A small image classifier, trained from scratch.
Model: activation gelu, depths [2, 4, 4], widths [256, 448, 784].
Training: 16000 steps, batches of 256, held-out accuracy 100%.
Data: trained on close-ups of made-up surfaces with and without defects, 101725 training examples, 40.3 epochs.
Rows from block 4 of a small image classifier, named by matrix and row number. Rows with one number belong to one channel. Each number is 128 + 24 x the weight over its row's rms, rounded and kept within 0 to 255. All counts start at 0.
After each channel's rows are labels from the 100 images, of 14848, where the channel reaches its highest value: "colour at peak" is the nearest of a few named colours to the mean colour under the peak. Only what is clearly more common there than usual is listed. The data: close-ups of made-up surfaces with and without defects.
# convs1: grouped (16 groups) 3x3 conv (model.blocks.4.convs.1.weight, 224x14x3x3), inputs within the group 0-13, a 3x3 kernel for each
# convs2: expand pointwise conv (model.blocks.4.convs.2.weight, 448x224x1x1, transposed), outputs 0-111

convs1.221 [113 128 128 110 127 121  98  96 124 123 138 130 105 135 149 109 123 117 147 133 119 136 141 124 104 129 110 104 111 124  91 125 142  86 119 155 116 140 126 108 124 114  80  82 117 107 116  91 109 122  90  98 101 124 123 115  67 114 127  70 103  98 112 164 132 159 154 100 131 167 139 141  98  92  85 101 112 120  86 116 135 142 119 129 146 112 128 169 149 121 161 136 165 154 110 134 154 137 129  79  98  97 124 128  83 118 107  99  69  80  55 121 130 101 138 125 112 105 124 127 129 133 146 102 112 135]
convs2.221 [138 134 110 136 102 131 114 137 140 134 130 114 105 132 138 109  80 139 142 120 112 150 151 123  85  59 151 171 115  84 144 103 153  95 151 128 140 128  93  94 110 111 126  72 116 144 116 159 111 121 155 113 152  93 116 124 141 135 139 100 105 121 112 131 152 137 142 111  79 145 113 128 190 154 141 110 143 134  82 143 117 108 138  85 111 141 117 149 113 118 142  88  96 122 142  90 126 107 116 108 126 124 119  84  94 133 141 107 162 112 134 143]
colour at peak: pink

convs1.123 [118 130 123 129 111  86  90 115  74 131  89 109 127  98  91 105  79 114 131 138 147 112 141 136 123 163 135 161 134 138 127 125 125 128 121 141  91 112 148 106 127 185 138 146 188  96 106 125 109 124 178 140 150 193 130 118 163 118 119 141 144 139 143 107 100 134 113 127 131 127 145 158 129 129  98 137 125 105  97 134 102 132 133 131 123 110 133 132 143 141 125  89  91 128  98  90 105  71 119  83 130 129  97 114 178 111 160 179 121 119  96 132 111  87  86 103  92 124 101 137 122 122 125 141 138 134]
convs2.123 [142 121 123 101  98 108 122 165 168 124 126 106  68 130 131 115  88 107 128 114 140 143 104 146  98 123 119 147 112 128 107 195 106 128 161 124 163  86 132 119 143 147 144 132 101 140 125 127  95 126 139 141 153  98 164 146 118 163 155 132 174 144 143 131 129 141 120 141 117 151 149 156 123 155 140 119 143 180 163 118 106 103 106  99 151 140 109 115 112 104 145 151 102 154  76 118 144 153 137 112  95 124 145 129 155 142 141  73  90 132 125 121]
colour at peak: brown

convs1.22 [ 81  87  83  96 145 131 123 124 144 103 110 129 118 139 149 105 164 189  63 109  79  92 154 114 145 135 135 121 101 116 110 136 110  97 138 140 153 151 137 151 152 134 152 130 100 126 124 124 161 157  77 111 115 101 132 108 109 133 152  94 103 127 134 119 118 148 116 126 170 116 151 158  96 106 100 117 122 110 151 161 104  83 104 113 101 148 132 116 127 153 139 116 128 108 127 132  89 120 131 120 116 148 114 125 168 115 146 159 100  88  99  92 140 125 100 134 150 103  86 112  86 131 121  88 142 154]
convs2.22 [121  98 167 118 151 109 111 138 118 142 169 133 119 163 104 162 147 128 178 166 131 139 128 111 162 125 128 120 107 133 158 154 129 168 137 116 138 127 128 172 188 154 137  80 139 165 135  94 113 127 183 118 123  86 127 130 114  90 135 130 138 118 121 168 155 125 136 146 129 105 119 140 167 133  76 193 136  92 146 147  85 179 144 165 104 106 149  97 120 102 115 134  96 106 127 161 140 140 138 139 181 120  76 156  89 139 145 108 110 138 139 138]
colour at peak: green

convs1.4 [145 131 155 150 133 124 140  99 113  77  73  80 106 158 116 107 132 120  89 111  82 121 165 125 114 143 128 152 148 163 123 127 143 112  64 110  90 128 116 110 135 129 125 137 146 113 135  92 126 139 100 155 148 114 133 120 133 123 102 122 129  92 115  91 130 139  74 161 136  98 141 159 145 150 159 111 118 141 113  58 107  79  75  80 105 158 118 104 126 119  99 112  91 128 117  99 165 148 136 146 136 166 137 125 131 136  98 126 121 140  92 126 149  91 150 144 103 120 117 105 126 129 120 116 126 132]
convs2.4 [ 78  90 158 142 143 134 155  84  80 128 123 101 150 162 155 160 118 112 108 109 143 104 146 114 139 113 131 147 121 103 142 120 143 122  63 139  61 147 135 123 146 120  79 150 133 149 155 155 147 153 125 138 134 145 109 141 140  90 131  84 121 139 113 117 128  86 129 157 119 156 106 147 119  91 139  93 144 137  91 121 150 148 115 122 152 116 143 118 129 103 139 105 124 127 134 138  82 146 132 139  95 125 140 110  82 148 141 112 156 122 116 104]
colour at peak: grey

convs1.162 [114 125  90 152 119 125 146 152 113 111 110 122 106 107 112  96  85  98 131 124 133 117 102 118 178 161 174 172 151 142 139 126 117 116 104 109 172 142 137 139  97 122 182 153 153 126 124 129 107  90 120 165 160 175 107 113 131 125 114 118 109 101 114 120 101  90 122 133 165 124 118 130 123 112  98 122 133 163 126 118 141 114 117 100 161 102 124 183 173 142 112 112 127 125 113 119 107  98 112 156 134 154 132 121 147 144 145 163 119 113  86 163 130 117 185 186 163 178 138 124 136 104 125 127 107 104]
convs2.162 [119 173 146 143 112 105 123 148 136  96 110 151  81 138 104  85 128 134 122 103 132 150  88 134 139 109  95 105 107 119 143 143  94 130 158 127  68 136 101 132 132  84  99  78 128 107 129 101 135 134 105 114 101 136 119 115 155 167 127 117  95  98 107 164 113 109 114 117  98 134 136 164 137 139 114 156 169 158 150 127 106 140 102  78 132 155 113 165 118 135 126 151 132 139 103  94 149 142 117 138 125 111 142 111  97 146 136 172  82  86 113 141]
colour at peak: brown

convs1.14 [155 108 130 158 124 100 128 123  70 143 112 138 163 127 130 134 123 109 124  99 115 158 145  92 126 128  64  90 102 128 175 124 127 142 159 141 141 148 121 130 114 143 130 134 190  90  93 131 149 120 133 166 173 164  78  94 125 174 121 127 156 164 151 168 145 115 128 127 138 106 111 145 100 114 117 130 144 112 109 114  85 154 117 127 156 131 103 105 108  79 123 146 113 142 118 133 139 165 163 169 146 112 124 127 133  98 114 143 121  99 116 173 125 103 130 137  94 105  99 112 169 121 108 128 148 116]
convs2.14 [159 134 114  99  95 132  79 136 134 187 123 122 148 121 119 107 132 104 124 138 120 183 102 141 133 130 128 134 107 105 126 135 120 138 135 139 183  87 119 116 118 127 129 109 138 104 116 115 124 134 115 131 106 102 109  93 129 110  99 162 139  74 106 126 124 140 134 111 133 127 129 175 123 130 140 105 149 184 140  65 114  98 108 127 102 148 127 100 116 101 176 111 178 169 124 117 153 150 123 159 112 154  85 107 147  90  86 129 107 116 112 123]
colour at peak: green

convs1.24 [118 125 137 119 105 129 126 112 119 116 122 136 101 154 146 111 160 141 133 106 117 150  96 125 152 111 118 104 146 122  73 172 132  87 163 121 126 155 144 113 131 123  96 123 143 103 150 121 118 158 137 122 130 130 118 148 121  93 160 135 105 155 124  86 119 157  97 151 136  99 134 127 137  87  95 173  69  91 177 122  88 122 125 150 120 121 130 120 112 111 103 150 120  63 171 126  94 162 135  87 120 157  95 149 133  99 132 125 111 118 127  78 141 125  86 143 116  99 127 128  72 158 123  88 149 110]
convs2.24 [124 118 160 103 129 147  93 128 112 155 174 118 140 118 117 119 119 153 178 100 137 127 127  97 160 164 155 111 118 159 116 106 139 154 115 119 110 125 123 169 144  89 107 136  78 156 176  86  47 162 174 117 113  72 125 107 138 123 147 133 109 102 124 122 110 124 132 111 150 151 133 122 156 115 114 148  83 140  82  91  90 140 100 145 132 126 163 112 152 107 137 134 111 135 103 144 142 136 145 159 172  85 141 180 110 132 163 123 124 170 120  83]
colour at peak: brown

convs1.19 [107 156 161  90 127 134  78  87  78  62 162 160 125 109 122 143 116 115 125 138 160 116 145 132  82  93  79 113 147 131 108 119 149 132 116 142 117 127  94 102 118 129 118 124 157 126 161 120 112 141 156 124 100 133 106 160 131  94 136 158 125 103 134  92 141 128 128 123  88 157 115 111 170 138 114 149 154 116  80 106  70 103 163 163  99 123 129 121  95  91 141 129 105 130 117 128 153 129 150  89 140 132 125 119  82 158 117 107  97 152 142 100 116 137 119 106 115  93 151 135  96 114 131 127 105 115]
convs2.19 [ 88 115 135 123 152 125  99 125 144 148 145 140 111 145 105 166 121 122 122 127 134 112 117 140 109  83  97 130 137 116 116 132 150 168 105  87  92 135 130 144 132 115 128 153 164 108 169 135 158 129 109 131 137 142 107 109 112 107 116 143 103 192  80 169 148  93 124 133 115 145 124 146 136 104 147 135 155 126 116 134 142 153 120 171 139  80 180 127 112  96 141 115 114  99 156 127  97 125 137 116  88  93 154 153 108 178 164 109 126 151 124 175]
colour at peak: green

convs1.219 [118  94  99 120  87  89 142 137 128 103  95  96 127  97 116 166 133 132  80  90 105 158 121 121 183 147 152 140 120 112 137 138 137 112 128 143 101  86  81 130  96  80 156 154 133 131  94  90 130 111  95 145 169 141 122  98  91 125 122  91 145 179 143 141 141 159 144 121 164 116  87 119 133 114  94 132 148 132  91 142 161 126 131 165 143 117 167 159 120 155 132 148 152 130 109 123 110  93  99  97 115 106 114 137 114 149 153 134 128 128  98 120 157 125 123 149 139  98  90  95 136 121 137 167 135 122]
convs2.219 [113 112 125  97 107 162 128 142 144 140 171  92 114  60 129 128 108 163 128 131 132 131  98 126 126 169 144 115  91 125 116 177 143 149 122 108 103 113 129 134  96  89 123 102 121  90 111  86 109 170 132  96 121 129  91 141 131 136 120 124 103 135 114 131 108 108  97  86 112 105  94 144  96 109  84 122 137 140 154  93 136 137  98 133  76  77 149 118 134 114 107  99 128 127 158 139 123 154  80 166 166 100 120 115  81 107 122 151 126  93 118 111]
colour at peak: grey

convs1.6 [ 86  92  84  86 137  93  91 127  90 176 181 179 154 107 148 139 114 136 174 176 168 146 118 128 133 105 135 129 128 129 109 131 127 121 161 128 110 154 127 135 137 114 117 105 109 104 139 144 100 137 152 117 106 127 114 102  90 113 133 108 114 104  85 103 133 107 126 137 113 122 113 108 128 120 117 110 131 122 107 155 129 175 180 181 154 107 149 141 115 136  91 141 153 108 126 152 125 106 126 123 105 112 117 140 106 120 137  89 105 137 150 103 138 155 120 110 133 169 110 150 179 127 168 166 139 156]
convs2.6 [149 145  88  90 122 142  84 169 164 151 111 127 114  81 130 114  94 144 125 127 132 156 148 151 108 133 110 125 118 112  93 156 147 154 159 129 168  82 102 127 107 129 169 107 117 115  91 107  62 120 132 120  75  69 147 145 122 159 134 169 108  99 158 111 116 156 154 109 137 123 120 151 129 168 110 136 104 116 105 138  97  98 147 125 104 156 119  76 164 143 112 127 117 156 101 137 167 144 130 138 126 109 111  87 170  80 142 114 139  99 172 108]
colour at peak: brown

convs1.57 [125 140 122 134 141 110 108 129 118 136 158 171 107  88 132 110 122 113 143  89 131 133 109  93 122 160 112 175 133  87 138 111  90 197 145 132 102 101 105  78 131 124  84 119 105  96 152 173  98  96 160 104 138 123 132 164 114 132 153 113 109 102  96 113 126  98 106 141 121  87 123 110 120 109 115 111 102 123 133 125 146 159 150 155 125 129 137  83  61 110 142 135 169 134 119 136 113 136 135 136 131 107 119 129 124 110  77 127 156 118 143 131 127 103 147 153  96  97 115 179 109  97 118 124 124  85]
convs2.57 [133 105 108 113 129  94  92 147 168 138 149 119 131  62 121 127  60 123  95 136 144 127  96 168  90 155 124 109 108 136  92 141  81 131 154 132 158  88 108  86 102 116 137 143 143  88  78 111 132 118 130 183 158 114 131 111 118 174 115 132 113 126 129 122  97 153 154 100 123 162 122 169 151 151 167 115 138 195 123 161 104 117 139 162 133 137 137 153 176  98 155 127 119 126 127  96 160 103 103 136 138 113 142 109 184 100 159 136 138 104 157 140]
colour at peak: brown

convs1.138 [142  94  59 125 149  70 132 155  95 114 149 146 148 129 154  88 102 129 121 130 135 120 105 144 132 128 113 105 150 145 141 136 148  80  94 132  93 156 162 119 127 157  92 109 127 126 113  76 137 140  75 122  98 112 140 149 146 134 140 140 127 134 130 113 139 142 152 133 163  86  97 130  87 157 144 128 120 160  83  89 120 148  95 109 138 134 107 158 132 124 138 154 153 130 135 142 125 138 130 106 154 159 135 132 159  91  90 130 126 167 156 129 130 158 129 135 143 136  93  74 124 148  80 129 159 104]
convs2.138 [127 148 125 108 152 157 122 159 132 150 132 132 113 116 108 144 109 126 142 143 136 151 125 166 113 159 151 121 136 107 108 125 103 133 151  95 154 114 145  97 127 136 141 107 147 100 115  89 138 144 109 115 107 124  98 137 104 139 158 159 117 117 159 106 118 130 132  44 147 118 102 157 130 178 100 156 111 144 132 115 115 127 125 147 141 170 133 117 160 132 122 119 142 122 122  94 147  81  85  75 137  98 125 100 133  90 125 133 111 107 141 133]
colour at peak: brown

convs1.111 [127 106 141  88 122 124 123 156 161 106 132 143 135 127 126 138 112 127  89 131 153 110 111 115  92  81 135 147 142 122 123 114 106 131 145 126 115  95 108 105 168 169 138 170 152 179 167 102 119 128 122 100 121 123 127 153 155 119 113 124 124 138 135 158 160 116 164 119 124 108  96 121  85 135 192 179 128  95 157  92  84 125 158 129 142 135 111 122 136 126 181 171  92 119 121 138 121 123 113 155 171  93 141 117 105  88  96 108 135 150 148 142 121 108 121 127 133 162 178 112 132 124 104  90  91 105]
convs2.111 [112  93  76 134 113 103 120 136 155 128 106 113 126 129 147 147 142 116 116  81 112 132  87 150 127  90  98 117 101 110 134 136 122 154 137 122 151 116 103  79 118  76 123 155 140 117 145 168 131  93 122 146 145 145 109  96 127 145  94 122 109 142  81 110  84 111 108 119 104 158 115 175 117 134 152 111 167 173 124 135 154 123 127 144  91 109 147 146  96  80 160 108 138  83 146 124 133 111  97 140 109 109 139  84 141 151 131 123 146  86 157 128]
colour at peak: green

convs1.159 [138  98 103 133 102  94 132 111 126 166 152 160 123 122 161  81  96 133 101 103 120 118 140 122 168 200 143 148 188 163 136 156 153 118 154 144 144 133 115 148 149 105 179 184 129 103 108 125 111 139 123 149 184 142 145 135 156 111 108 157  79  93 145 124  98 102 118 130 125 141 136 126 137 101 114 123 131 119 142 148 122 137  96 124 109 102 120 132 113 111 150 137 154 106 106 152  76  94 141 153 160 156 124 150 165 143 170 132 137 113 148 153 129 150 145 148 154 149 148 146 132 118 142 113 138 157]
convs2.159 [ 85 117  79 115 111 101 117  98 118 108 122 117 132  92 132 127 103 109 109  95 151 118  52  97 113 140 117 108  87 105 109 110  82 134  98 138  82  95 130 158 110 107  85 136  98 134 106 122 112 120 129 104  94 118 103 130 135 146 123 106 113  96 133 127  74  98 132 123 109 123  95 134 115 103 156 140 126 125 135 122 140 142  99 101 105 146 102 129 121 127  95 110 124 121 106 127 122 122 126 157 121  76 127 108 111 139  69 123  89 120  77 119]
colour at peak: grey

convs1.91 [103 115 134 143 120 117 127 161 119  99 171 156 115 139 128 141 105 113 159 100 145 138 107 118  95 130 130  66 142 104 114 150 138 142 130 122  61 148 127  88 147 136 149 136 133 101 116 114 115 118 139 143 123 173 133 143 151 146 129 144 132  86 100 159 109 148 137 112 127  90 124 112 110 160 162 102 133 130  96 137 115  59 162 118 125 156 127 174 134 104  93 136 105  89 128 139 153 152 174  82 144 104 124 140 119 144 123 124 168 153 183 129 110 162 139 124 157  62 143 119 120 142 116 128 144 119]
convs2.91 [115 160 113 128 121 110 104 104  76 149 157 101  82 111  94 138  79 130 141 121 129 123  99 142 101 143 145 121 106 143 127 150 147 151 114 109 104 108 123 159 112  88 150 140  68 112 153 130 118 143 134 115 123  73 132 100 112 110 124 137 126 142 120 118 115 146 140  99 152 142 154 160 157 117  89 137  94  99 103 100 143 127 121 143 133 118 135 138 106 126 108 151 102 192 150 125 139 185 129 154  82 117 167 134 111 199 159 110 100 158 129 159]
colour at peak: brown

convs1.207 [131 101 105 125 118 121 132 131 147 133 140 135 140  98 123 146 127 154  94  91  86 115 106 111 102 106  87  92 126 114 125 143 138 124 109 112  82 114 102 118 140 126 116 115 120 115  78  85  97  82  85 120 118  98 126  88 100 114 106 122 126 117 112 129 110 104 113 113 118 133 117  95 164 127 124 165  89 110 173 125 121 121  97 144 125 128 129 110 134 145 187 137 125 142  85 125 126 110 121 166 152 167 160 103 166 159 127 165 117 121 170  83 120 152 118 133 153 163 150 166 155  87 161 160 112 159]
convs2.207 [ 99  66  98  89 153 148  93  97 136 112 132 125 153 108 128 132 145 128 145  82 145 155  96  87 129 139 101 110 145 161 106 132 152 150 106 176 133 163 139 162 146 111  85 140 103 121 141 134  88 143 133 149 135 122 124 140 137 167  94 106 119 144 118 145 111  89 119 118 129 100 140 107 118  58  95 128 128 118 140  70 155 126 156 154  90 125 142 145 107 107 104 105 129  88 105 145 122 185 132 161 158 112 125 172 128 149 114 114  90 159 136 127]
colour at peak: green

convs1.193 [173 125 119 159 137 158 115 142 156 166 119 122 160 131 156 119 143 155 148 153 120 142 136 147 114 106  95 170 136 124 154 135 165 116 148 155 134 143 143 114 114 103 100 117 140 140 184 146 102 142 137  97 113 106 158 122 113 159 145 144 101 127 117 149 208 133 123 144 146 104 123 109 142 184 131 100 142 153  93  95 102 114 144 131 121 126 117 106 139  92 151 194 139 124 136 142 101 117 112 144 129 142 149 166 135 156 170 142 122 146 108 110 121  79 152 158 110 147 187 142 115 136 141  95 115 108]
convs2.193 [116 114 149 117 179 147  90  85  92 106  97 131  79 155 118 107  78  55 113 100 135  84 102  78 100 124 134 109 133  80 168 117 117 102  81 111  90 115 130 108 155 122  87  99 127 119 112 151 144 110 106 119  98 146 161 119 100 136 142 108 122 116 151 120 109  92 140 118 131 120 144 111 126 135 113 117 109 117 114 108  85  99 110 108 125 144 102 111 151 118 107  80 116 128 105 118 120 101 107  99 129 125 122 107 110  85  93 110 121 148 137 119]
colour at peak: grey

convs1.118 [122 165 141 127 163 139  99 124 113 150 127 161 177 121 132 196 149 126 145 124 173 149 104 159 143 133 149 123 128 170 155 111 132 172 132 125 144 111 126 140 110 102 110  86 117 145 102 101 135 104  87  94 103 109 142 143 160 148 124 146 147 134 128 153 144 139 131 110 125 127 126 110 109 152 109 114 161 116  98 124 100 164 155 175 154 121 162 146 122 155 134 114 149 167 111 132 185 151 124  95  97  70  60 152 106 101 126 110 137 163 139 139 138 130 102 112 109 156 147 144 133 108 126 115 131 109]
convs2.118 [121 144 141 144 135 155 150 114 124 161 164  92 134 119 118 103 112 145 133 136 133 119 133 130 172 131 106 111 117 135  97 124 153 180 113 110 152  95 129 208 186 132 159 133 103 118 155  88  72 155 128 124 103  95 100 139 170 111 154 158  94 125 149 107 130 109 151 115 132 106 150 187 151 156 111 141 119 139 117 118  57 113 129 131 128 148 153 114 135 117 117 145 126 113  89 112 108 155 169 154 116  85 149 157 131  84 142 114 103 173 182 117]
colour at peak: brown

convs1.51 [ 94 115 103 122 120 119 166 166 141  95 103 107 118 107 126 144 160 163 120 112 135 121 117 146 118 144 166  94  91  91 122 134 111 115 123 108 112 119  77 130 131  95 126 103  64 100 105  98 120 104 120 154 157 153 130 121 129 122 107 117 145 142 169 111 103 135 110 116 144 108 138 164  99 115  88 128 124 110 149 164 133 112 110 126 122 130 131 144 151 159 116 113 152 110 120 177  83 140 159 100 129  81 131 137  97 144 136  82 118 116 105 127 106 116 158 151 120  79  92  75 124 128  90 170 159 148]
convs2.51 [115 124 132 125  90  97 129  72  73 123 106 114 135 154 143  93 136 113 115  99 118  82 114 110 135 156 167 132 125  88 124 108  94 119  82 105 142 109 110 123 120  99 157 141  89 143 166 144 158 117 111 145 137  92 128 148 137  99 154  80 132  98 130 123 124 147 139 149 126 152 118 140 175 155 148  90 122 162 154 112 132 120  89  78 148 148  92 145 138 128 155 103 152 132 114  69 132 121 137 109 103 111 163 155 141 131 158 147  99 166 135 118]
colour at peak: pink; white

convs1.42 [118 115 153  96 129 145  93 113 120  92  99 138  69 115 142  95 114 140 118  92 111 147 120 132 155 136 180 122 128 109 117 116  85 121 133 106 113 140 114 111  96 100 100  97 116  94  99 138  94 122 142  91 116 141  88  99 123  89 129 145  96 118 157 123  97 117 136  95 132 138 116 172 113 115 160  75 122 146  96 107 115  98 102 114 150 144 131 152 140 164 125 118 122 133 116 125 149 118 129  91 119 133 110 120 132 116 111 127 114 124 173  67 102 142  75  96 106 119 114 161  93 142 162  90  87 119]
convs2.42 [151 149 164 130 123 155 137 118  91 167 113 111 139 141 158  83 157 127 130 122 162 141 130 131 170 149 141 123 113 137 117 121 107 115 127 114 158  71 155 136 170 101 162 113 125 128  83 131 130 159 155 134 136 148 161 109 142 107 155 133 152 124 157 118  95 140 132 128 150 124 148 156 127 125 111 119 114 120  85 123 157  99 118 138 108 144 128 137 174 120 147 151 153 106 129 130 108 145 104 115 160 179 103  86 153  84 150 116 107  80 170  86]
colour at peak: brown

convs1.222 [101  98 100 121 131 138 140 135 130  78 138 168  81 109 156 109  91 136  95 174 187  79 113 153  94 106 134 164 108 125 135 113 129 137  82  94 112 114 128 119 128 134 125 130 115 116 116 114 112 113 138 129 124 118 141 123 114 119 114 150 121 131 125  99 149 126 124 112 126 128 124 140 147 130 148 132 140 109 132  76  94 147  97  98 132  94 106 124 132 140 101  96 122 139  99 119 125 136 152 105 173 192 108 143 154 117 138 116 124 204 191 103 138 151 105 127 128  97 147 174  90 112 148 109 114 142]
convs2.222 [152 101 122 109 127 160 154 159 150 123 163 107 116 122 160 120 102 128 146 133 170 149 119 143 154 147 133 157  78 164  65 127 113 124 180 106 132 105 131 115 139 126 144 100 111 129 106 112  66 163 137 131 121 125 158 134 130 115 144 128 103  67 132 155  63 140 118 156 123 119  87 138 155 158  98 156 166 193 159 131  98 134  92 109 117 120 139 101 144 105 138 135 164 149 102 132 151 134 131 150  99 128 156  83 111 148 140 139 113 101 166 110]
colour at peak: brown

convs1.18 [133 108 127 160 130  83 150 154  80 146  98 127 153 134 129 168 149 118 122 113 122 162 131  79 138 145  64 101  99 125 143 135 154 132 137 151 111 109 129 143 127 137  97  89 141  54  69 141 128 131 133 133 135 148  78  86 125 149 131 148 125 140 152 163 111  79 123 115 128 146 136 162 101 117 116 124 135 115 110 111  99 148 115 124 164 132  93 138 151  90 108 117 104 102 126 154 121 127 185 163 113  76 119 117 126 135 141 166 115 102 121 150 140 122 118 156 123 109  96 108 138 134 134 121 156 149]
convs2.18 [164 126 134 104 115 124  91 130 141 196 129 146 134 129 122  95 150 104 133 155 134 182 114 135 140 107 120 141 108 133 155 127 114 146 124 126 169  87 125 116 139 137  93  86 141  77 122 118 127 160 118 125 105 120 125  79 120  97 121 132 148  92 135 123 129 125 117 123 138  98 101 140 134 103 117 132 139 133 143 105 126 108 163 110  87 125 126  72 128  86 160 123 189 154 114 122 154 148 102 145 133 175  61 115 143 121  57 107  99 116  86 129]
colour at peak: green